From a checkpoint of a small self-supervised image encoder: 32-pixel images, arch resnet_bottleneck.
Rows from block 7 of a small self-supervised image encoder, named by matrix and row number. Rows with one number belong to one channel. Each number is 200 + 20 x the weight over its row's rms, rounded and kept within 0 to 999. All counts start at 0.
After each channel's rows are labels from the 100 images, of 14848, where the channel reaches its highest value: "peak at" is the part of the image that holds the peak; "top examples" is what is common among them. Only what is clearly more common there than usual is listed. The data: made-up ball-and-stick molecule models. In brackets: how many of the 100.
# convs1: 3x3 conv (model.blocks.7.convs.1.weight, 96x96x3x3, standardized in use, each kernel summed), inputs 0-95
# convs2: expand pointwise conv (model.blocks.7.convs.2.weight, 384x96x1x1, standardized in use, transposed), outputs 0-76

convs1.74,197,191,176,171,226,214,271,220,190,189,196,198,181,191,183,194,183,194,196,195,188,212,205,164,199,219,199,215,177,249,201,185,189,210,191,198,211,202,222,195,228,231,213,201,191,207,251,220,212,226,202,197,185,211,222,189,262,211,194,152,181,203,223,187,213,204,205,224,196,215,205,183,198,181,196,169,209,190,196,188,193,230,193,221,180,226,238,212,200,196,230,186,187,198,206,185
convs2.74,202,206,214,193,197,200,182,199,200,341,202,271,204,209,193,199,205,196,193,201,203,202,206,207,197,206,200,200,207,187,193,201,179,202,201,203,204,197,196,184,200,200,196,198,199,0,154,195,197,192,196,200,211,210,216,196,204,201,200,228,201,202,204,211,202,199,200,208,209,202,199,193,194,200,200,197,194
peak at: bottom left (58); top left (31)
top examples: dark backdrop (100)

convs1.90,196,206,214,206,212,196,197,198,202,215,210,197,198,203,195,201,184,117,191,200,198,173,127,192,216,243,172,217,197,206,205,202,215,206,197,201,194,193,232,191,208,179,207,204,201,217,200,188,201,206,210,203,188,194,150,187,260,202,187,217,194,218,198,208,184,198,174,227,230,205,191,211,217,198,212,199,194,141,218,189,185,192,209,211,214,215,202,194,210,196,197,226,211,206,187,159
convs2.90,200,202,163,197,199,194,197,196,200,203,204,200,204,207,194,200,205,197,194,200,204,201,202,200,193,204,200,200,205,149,192,200,0,200,199,183,198,201,186,208,200,197,200,198,202,202,198,203,198,194,196,200,200,202,204,195,202,199,201,200,200,203,198,237,200,200,200,210,206,201,198,194,202,196,200,199,197
peak at: top left (49); bottom left (33)
top examples: dark backdrop (100)

convs1.42,193,207,226,198,244,198,280,206,198,184,220,198,183,201,192,199,183,183,203,210,179,207,197,204,195,214,193,202,185,256,197,200,198,206,181,231,173,191,220,189,225,181,204,205,199,206,226,200,211,234,198,190,198,203,204,186,298,226,191,161,187,180,208,202,185,192,207,209,201,188,191,220,200,199,185,165,184,189,201,185,196,186,198,210,209,221,222,190,207,206,202,201,212,195,206,193
convs2.42,201,215,202,184,196,201,141,202,207,220,203,199,212,216,186,198,226,191,184,206,205,212,212,232,191,212,200,200,206,181,185,196,197,200,202,185,196,191,205,179,209,201,200,205,195,210,224,203,195,185,188,202,202,225,211,190,214,200,200,250,202,215,204,192,205,173,199,218,220,159,201,184,193,196,209,190,181
peak at: bottom left (57); top left (41)
top examples: dark backdrop (100); balls: nine (27)

convs1.71,196,196,198,196,209,241,212,192,192,197,189,192,215,201,195,206,205,200,190,189,214,151,193,229,196,187,199,203,219,189,199,194,213,185,221,171,221,212,185,202,190,183,221,189,200,207,171,308,190,248,191,202,206,195,199,196,127,227,186,197,213,198,198,209,198,199,200,223,203,207,199,228,197,194,188,206,205,202,192,207,193,201,200,161,174,204,235,207,198,206,197,210,177,213,194,200
convs2.71,199,199,199,201,200,199,203,200,197,201,200,201,200,200,200,202,195,200,200,200,200,199,199,201,201,200,200,200,196,194,200,199,362,187,199,201,201,201,172,164,200,197,200,202,202,200,200,143,200,204,201,201,200,207,201,198,200,198,200,200,200,200,198,196,199,200,200,199,197,207,200,200,203,201,200,201,200
peak at: centre (83)
top examples: dark backdrop (91)

convs1.11,199,187,192,188,208,178,200,198,183,207,214,199,207,172,176,223,172,208,214,220,207,195,225,188,186,204,224,196,224,199,202,202,193,210,194,198,190,186,209,189,205,187,197,217,200,193,228,204,192,196,192,197,169,199,180,197,274,206,211,184,180,173,200,226,199,203,203,186,190,232,129,217,210,210,240,192,268,200,172,194,177,204,166,194,188,202,215,194,171,173,222,205,209,177,230,182
convs2.11,200,200,198,198,199,199,205,210,201,204,202,203,199,202,199,206,199,200,198,199,200,199,201,222,200,194,202,200,198,218,198,244,254,200,198,200,231,194,215,209,199,197,202,209,200,214,201,202,200,200,201,211,200,200,201,198,201,199,200,197,200,199,200,199,200,200,200,199,198,199,206,196,198,219,202,199,196
peak at: top centre (60)
top examples: dark backdrop (98)

convs1.35,202,204,220,193,186,185,185,198,193,231,197,211,191,201,202,200,199,198,226,174,163,170,231,198,203,216,201,195,169,197,206,202,197,219,212,186,174,192,203,193,217,229,189,210,214,159,209,201,193,210,204,225,189,204,191,195,268,240,216,129,214,219,207,190,207,194,247,220,212,198,194,212,211,208,219,191,195,205,201,188,196,190,210,197,173,211,226,194,201,206,183,213,202,135,221,167
convs2.35,201,202,194,196,201,195,180,200,180,218,200,199,207,207,196,219,198,198,197,200,203,196,203,199,193,203,201,201,198,178,190,200,198,199,200,200,196,200,204,180,199,197,202,202,204,328,307,214,199,197,199,205,198,176,207,198,205,201,198,195,200,201,207,249,200,201,200,205,205,198,218,195,199,203,200,196,193
peak at: bottom left (63)
top examples: dark backdrop (100)

convs1.30,205,214,212,194,198,151,179,199,209,212,221,201,223,218,202,202,198,205,206,190,190,199,197,197,205,212,206,280,179,200,211,199,186,198,212,195,181,201,239,202,201,202,195,201,202,202,199,207,192,211,206,208,233,202,186,208,281,198,173,217,218,205,196,204,187,201,213,189,239,192,200,190,202,163,205,205,197,123,202,202,204,187,203,183,188,204,190,176,201,194,200,209,207,193,180,252
convs2.30,200,200,196,200,200,193,207,206,177,202,200,200,202,202,199,205,233,200,197,197,200,191,201,249,198,202,202,200,181,197,197,200,200,200,195,201,199,200,204,142,200,194,252,203,201,201,200,224,199,197,201,203,200,200,217,195,201,199,195,198,199,201,200,249,199,201,199,197,199,197,200,198,199,219,200,200,197
peak at: bottom left (45); bottom centre (30)
top examples: dark backdrop (100)

convs1.37,212,200,194,192,210,181,231,209,200,132,215,198,196,148,208,194,203,211,188,198,189,191,205,192,192,227,201,195,161,205,206,201,191,237,197,138,183,173,192,192,189,207,200,204,191,202,227,152,209,206,199,192,169,202,202,200,190,228,217,218,202,217,195,208,208,204,198,228,190,191,224,183,196,202,198,208,200,178,194,207,182,192,165,201,199,203,117,181,198,198,240,199,210,206,203,189
convs2.37,199,199,198,200,199,195,208,203,176,203,201,200,200,201,199,201,199,200,200,198,200,171,198,209,198,201,183,200,195,199,199,227,220,195,198,200,197,200,203,154,200,196,200,207,203,200,201,200,200,198,201,202,200,199,202,195,201,198,199,200,200,199,196,242,199,201,200,199,197,204,201,200,201,200,200,202,199
peak at: bottom left (78)
top examples: dark backdrop (94)

convs1.23,195,215,203,206,186,204,162,204,185,199,208,205,193,195,199,199,199,203,213,166,225,191,229,221,199,192,199,205,200,173,204,194,200,205,213,172,203,203,103,201,192,206,201,199,198,189,201,156,175,182,205,240,229,197,183,195,265,200,215,179,201,199,191,236,222,198,199,198,234,208,195,274,193,195,196,200,211,205,198,189,198,208,177,190,212,171,194,200,195,198,200,193,197,205,198,201
convs2.23,199,198,200,201,204,203,197,199,240,194,200,200,199,199,201,188,172,201,201,199,202,241,198,170,200,197,217,200,205,149,202,156,195,214,201,189,200,202,198,216,199,199,205,199,198,200,208,184,200,207,200,193,201,198,197,200,197,199,204,200,201,177,199,174,198,200,200,198,197,230,185,201,208,181,199,202,201
peak at: middle left (99)
top examples: dark backdrop (100); balls: twelve (29)

convs1.39,204,191,205,195,218,192,191,167,200,210,217,186,182,221,209,199,195,291,218,206,209,220,229,197,193,235,192,198,186,205,204,196,200,198,200,207,180,194,199,188,210,222,200,205,200,199,213,203,207,234,200,206,168,201,264,183,213,197,249,207,207,195,206,198,168,195,194,233,196,172,218,202,199,211,216,214,193,144,204,198,200,180,183,187,192,219,200,184,199,181,236,190,204,188,243,174
convs2.39,201,200,200,198,199,197,206,197,200,203,200,202,200,202,197,200,199,199,199,195,202,194,200,200,197,200,199,200,199,207,195,200,172,199,200,195,198,200,192,200,212,196,200,193,205,200,199,200,198,203,201,200,200,198,199,197,201,200,199,196,200,197,201,211,200,200,200,201,200,197,216,197,201,214,200,200,196
peak at: bottom centre (55)
top examples: dark backdrop (100)

convs1.60,199,192,207,193,192,212,192,193,201,186,201,200,212,215,195,197,205,215,195,207,208,209,203,202,199,202,205,203,220,195,203,199,200,204,217,203,209,208,185,201,195,198,185,189,198,156,157,201,228,195,224,189,215,188,197,199,186,173,200,237,213,196,201,203,200,201,198,197,191,199,196,192,201,197,188,197,200,205,185,200,203,198,201,180,208,207,197,202,199,204,189,233,195,204,356,183
convs2.60,201,200,196,203,206,198,212,203,201,237,200,201,201,198,202,200,199,201,201,198,200,198,196,204,200,203,204,199,185,264,201,201,200,198,197,201,210,200,201,200,241,193,200,201,202,200,0,205,200,200,201,200,200,202,204,201,201,199,200,199,199,200,196,219,198,200,200,200,197,208,199,200,207,200,200,200,199
peak at: middle right (87)
top examples: dark backdrop (100)

convs1.24,202,204,205,198,189,208,208,199,200,193,189,191,198,209,200,201,201,211,203,204,200,198,212,202,204,254,194,197,196,200,194,203,199,204,197,193,167,199,222,198,204,108,184,204,199,193,221,173,211,200,207,211,200,201,199,174,290,204,203,191,209,202,227,174,191,201,200,226,225,186,199,198,202,213,199,190,203,202,202,195,205,189,203,204,197,204,200,202,200,215,204,243,286,198,219,192
convs2.24,200,198,190,199,200,199,201,201,200,200,177,201,203,205,198,200,206,199,198,202,202,200,201,199,199,200,200,200,198,182,196,172,200,198,199,199,199,201,200,200,199,197,200,200,201,201,201,198,199,201,200,195,200,203,204,194,200,200,200,199,200,200,199,205,199,367,200,199,202,209,200,196,199,198,200,201,195
peak at: bottom left (65)
top examples: dark backdrop (100)

convs1.66,198,188,194,198,183,231,179,195,191,188,201,199,206,202,196,193,205,101,187,174,195,198,236,199,198,201,191,204,199,184,197,200,201,167,199,168,209,202,201,199,202,199,196,216,195,199,171,201,201,198,206,208,204,199,193,194,190,189,191,202,209,198,193,190,220,198,181,213,209,190,187,210,198,187,192,188,224,214,194,192,197,203,206,195,206,185,231,210,199,201,191,211,300,127,214,205
convs2.66,200,197,197,204,204,200,236,195,166,200,267,206,200,198,203,200,194,201,202,196,200,192,194,216,205,201,201,198,190,200,204,200,356,200,198,200,212,200,210,32,199,192,202,196,201,202,201,202,200,201,202,200,200,246,203,201,201,198,199,318,200,199,196,202,197,200,201,197,188,217,203,199,199,200,198,203,200
peak at: centre (99)
top examples: dark backdrop (93)

convs1.59,202,213,216,176,234,161,243,205,201,189,218,198,208,185,210,209,183,197,227,182,188,207,218,208,187,221,193,212,139,222,219,211,201,216,203,217,166,174,241,195,239,236,207,213,209,222,207,201,209,177,191,193,179,199,213,207,267,232,200,153,175,199,220,200,181,207,214,177,201,200,220,186,210,218,214,189,219,193,190,179,196,197,181,207,186,226,181,190,204,200,226,204,194,182,222,196
convs2.59,202,216,204,187,195,199,191,203,200,233,196,200,210,210,191,196,199,195,191,200,206,190,210,202,191,210,199,200,198,183,187,257,200,201,201,150,185,197,231,186,200,201,193,199,205,251,199,206,196,192,193,198,191,199,202,193,210,199,199,197,201,200,201,240,204,200,199,214,217,171,199,191,193,202,200,197,186
peak at: top left (38); bottom left (29)
top examples: dark backdrop (100)

convs1.12,201,206,198,189,185,210,226,196,198,206,203,196,203,208,202,203,206,206,200,210,200,171,121,194,200,195,190,211,215,182,191,188,199,191,171,169,214,209,255,196,191,149,186,198,184,200,205,178,207,220,196,238,191,199,211,199,180,189,151,180,215,201,188,210,202,201,187,239,181,189,206,223,205,181,195,189,169,214,207,180,197,214,192,217,214,199,181,200,220,199,225,159,192,220,270,205
convs2.12,200,199,202,202,209,200,186,196,227,203,200,199,199,198,203,199,178,200,201,198,202,198,196,181,202,200,232,200,199,151,204,169,206,204,199,167,196,205,192,146,200,198,200,199,197,199,200,203,200,203,200,181,201,201,203,199,200,198,202,200,201,178,195,159,197,199,201,196,198,222,188,201,212,194,200,208,199
peak at: top right (100)
top examples: dark backdrop (100)

convs1.87,205,183,202,197,166,195,199,181,196,213,163,205,200,199,200,204,194,196,186,201,184,176,218,281,197,191,204,199,203,201,201,198,202,202,193,183,190,208,225,205,197,197,195,211,203,199,224,182,202,189,194,193,205,216,196,196,205,248,191,176,202,198,205,202,200,197,207,197,198,207,101,200,153,217,201,205,210,191,201,197,198,189,232,196,180,195,207,208,194,201,213,128,197,189,229,222
convs2.87,200,199,188,202,200,199,208,200,200,200,206,201,199,198,200,201,200,200,201,199,200,198,198,200,200,201,200,200,200,198,201,200,205,198,200,200,199,200,203,199,200,197,200,202,203,200,56,200,200,200,201,201,200,163,200,200,200,199,200,200,200,200,201,226,199,185,200,199,197,202,200,200,200,200,200,201,201
peak at: centre (100)
top examples: dark backdrop (100)

convs1.0,217,193,215,206,228,138,239,200,205,207,210,191,200,191,185,203,173,187,190,209,201,205,203,206,198,234,207,198,177,224,214,218,185,204,207,225,164,174,248,170,234,199,210,209,199,199,217,203,195,209,170,204,203,190,194,201,263,196,197,181,187,142,213,195,236,205,185,221,213,184,178,199,207,206,180,203,191,199,193,228,209,226,194,211,204,234,219,163,213,200,207,203,209,171,201,168
convs2.0,199,204,185,183,196,202,230,197,200,198,198,159,206,209,191,187,204,195,193,203,203,199,207,211,195,207,215,200,200,196,190,197,199,199,200,196,217,199,205,305,138,200,310,195,201,200,209,193,197,178,195,196,200,210,200,192,203,199,202,194,201,192,206,226,202,195,200,210,212,167,201,187,192,200,201,197,186
peak at: top centre (37); bottom centre (32)
top examples: dark backdrop (100)

convs1.38,201,197,217,221,222,181,236,208,219,226,222,201,208,192,232,232,191,220,210,186,216,196,196,222,195,242,204,174,185,231,235,205,180,195,196,232,164,177,228,187,222,232,195,176,200,202,181,182,202,201,198,199,179,199,221,203,205,206,180,218,219,200,219,236,201,199,218,212,198,191,159,179,179,225,232,195,215,183,166,175,237,189,154,223,195,221,196,202,201,196,194,175,194,187,187,160
convs2.38,200,209,209,188,204,205,206,195,200,152,193,202,204,206,192,199,191,197,195,200,203,202,207,183,195,205,204,201,203,200,192,178,198,202,201,235,196,200,190,221,200,200,207,196,201,200,194,200,198,198,197,200,242,198,200,197,201,200,199,188,201,200,198,164,202,199,200,210,209,205,192,191,192,222,286,196,188
peak at: bottom centre (47); bottom left (28)
top examples: dark backdrop (100)

convs1.2,218,215,199,189,215,214,267,195,185,190,218,197,187,203,199,183,193,204,204,189,230,175,223,192,209,230,181,211,183,242,197,201,182,193,181,217,172,182,228,196,221,184,203,223,186,194,236,206,202,220,204,200,177,196,192,199,277,194,187,179,217,168,217,183,215,200,192,231,184,184,192,213,166,200,220,201,176,213,174,204,191,200,212,220,194,209,259,187,192,204,213,210,196,184,198,173
convs2.2,205,212,191,188,205,201,205,171,202,199,177,207,208,219,189,195,197,193,190,206,204,199,209,199,194,197,203,200,201,133,187,200,206,201,201,194,211,198,195,270,200,201,205,194,203,200,211,214,196,177,192,201,199,266,206,188,206,199,200,177,201,182,211,197,203,186,200,208,211,173,209,185,195,196,200,201,186
peak at: bottom left (31); top left (29)
top examples: dark backdrop (100)

convs1.63,199,209,199,200,189,215,181,200,200,200,191,204,203,212,177,224,211,73,206,191,191,200,219,200,213,185,201,200,199,186,203,200,201,198,200,196,202,203,202,200,200,204,200,301,195,199,205,202,201,203,197,224,199,196,200,199,199,193,190,184,157,199,200,196,208,139,202,205,199,195,202,199,198,189,194,194,195,223,199,200,200,195,219,196,206,205,213,197,201,203,184,215,196,197,199,198
convs2.63,199,197,200,201,199,199,200,200,200,200,200,200,200,199,201,200,198,201,202,199,202,204,198,200,200,201,201,199,200,201,201,203,200,200,199,200,197,201,201,200,200,197,200,199,201,200,266,200,200,200,201,199,200,200,200,198,200,199,200,200,200,199,198,201,199,200,200,199,196,207,200,200,202,201,199,201,201
peak at: centre (83)
top examples: dark backdrop (100); balls and sticks (78)

convs1.61,205,247,196,210,217,227,206,209,217,244,210,198,216,145,200,211,221,222,197,229,220,219,190,197,201,210,187,168,188,193,194,206,191,214,210,208,223,204,194,197,226,168,221,201,197,199,181,191,177,223,175,179,205,181,214,204,219,185,236,153,216,172,170,185,203,184,215,172,198,181,194,175,188,205,196,212,210,146,217,217,204,205,161,237,205,180,184,205,203,206,159,178,186,203,211,202
convs2.61,199,200,193,201,204,198,210,198,200,197,226,197,200,200,201,202,175,200,201,198,201,200,198,180,201,200,200,200,199,176,199,79,197,201,200,199,200,203,197,199,200,199,201,199,202,201,199,54,201,200,200,196,200,200,200,200,200,199,201,113,200,185,195,162,199,203,202,198,198,217,181,201,207,187,200,202,201
peak at: middle left (71)
top examples: dark backdrop (94)

convs1.27,197,201,201,203,200,202,205,200,202,201,248,199,196,200,176,180,204,199,206,148,192,180,209,206,205,203,202,219,197,198,151,201,199,231,197,198,194,199,208,198,206,222,340,197,199,190,225,196,201,196,198,198,199,147,197,200,195,238,179,202,205,202,202,197,190,201,200,226,202,197,198,198,190,197,208,200,197,202,205,199,217,198,213,202,193,183,209,198,201,193,208,195,200,197,198,190
convs2.27,199,198,202,201,200,199,202,202,200,201,200,201,200,199,200,200,198,200,200,198,200,198,197,200,199,201,200,200,199,187,201,202,200,200,200,200,202,200,199,200,140,197,201,201,201,200,208,200,200,201,201,200,224,200,198,198,200,199,200,199,200,185,197,201,199,200,200,199,197,213,123,200,202,201,149,201,200
peak at: middle right (55)
top examples: dark backdrop (99)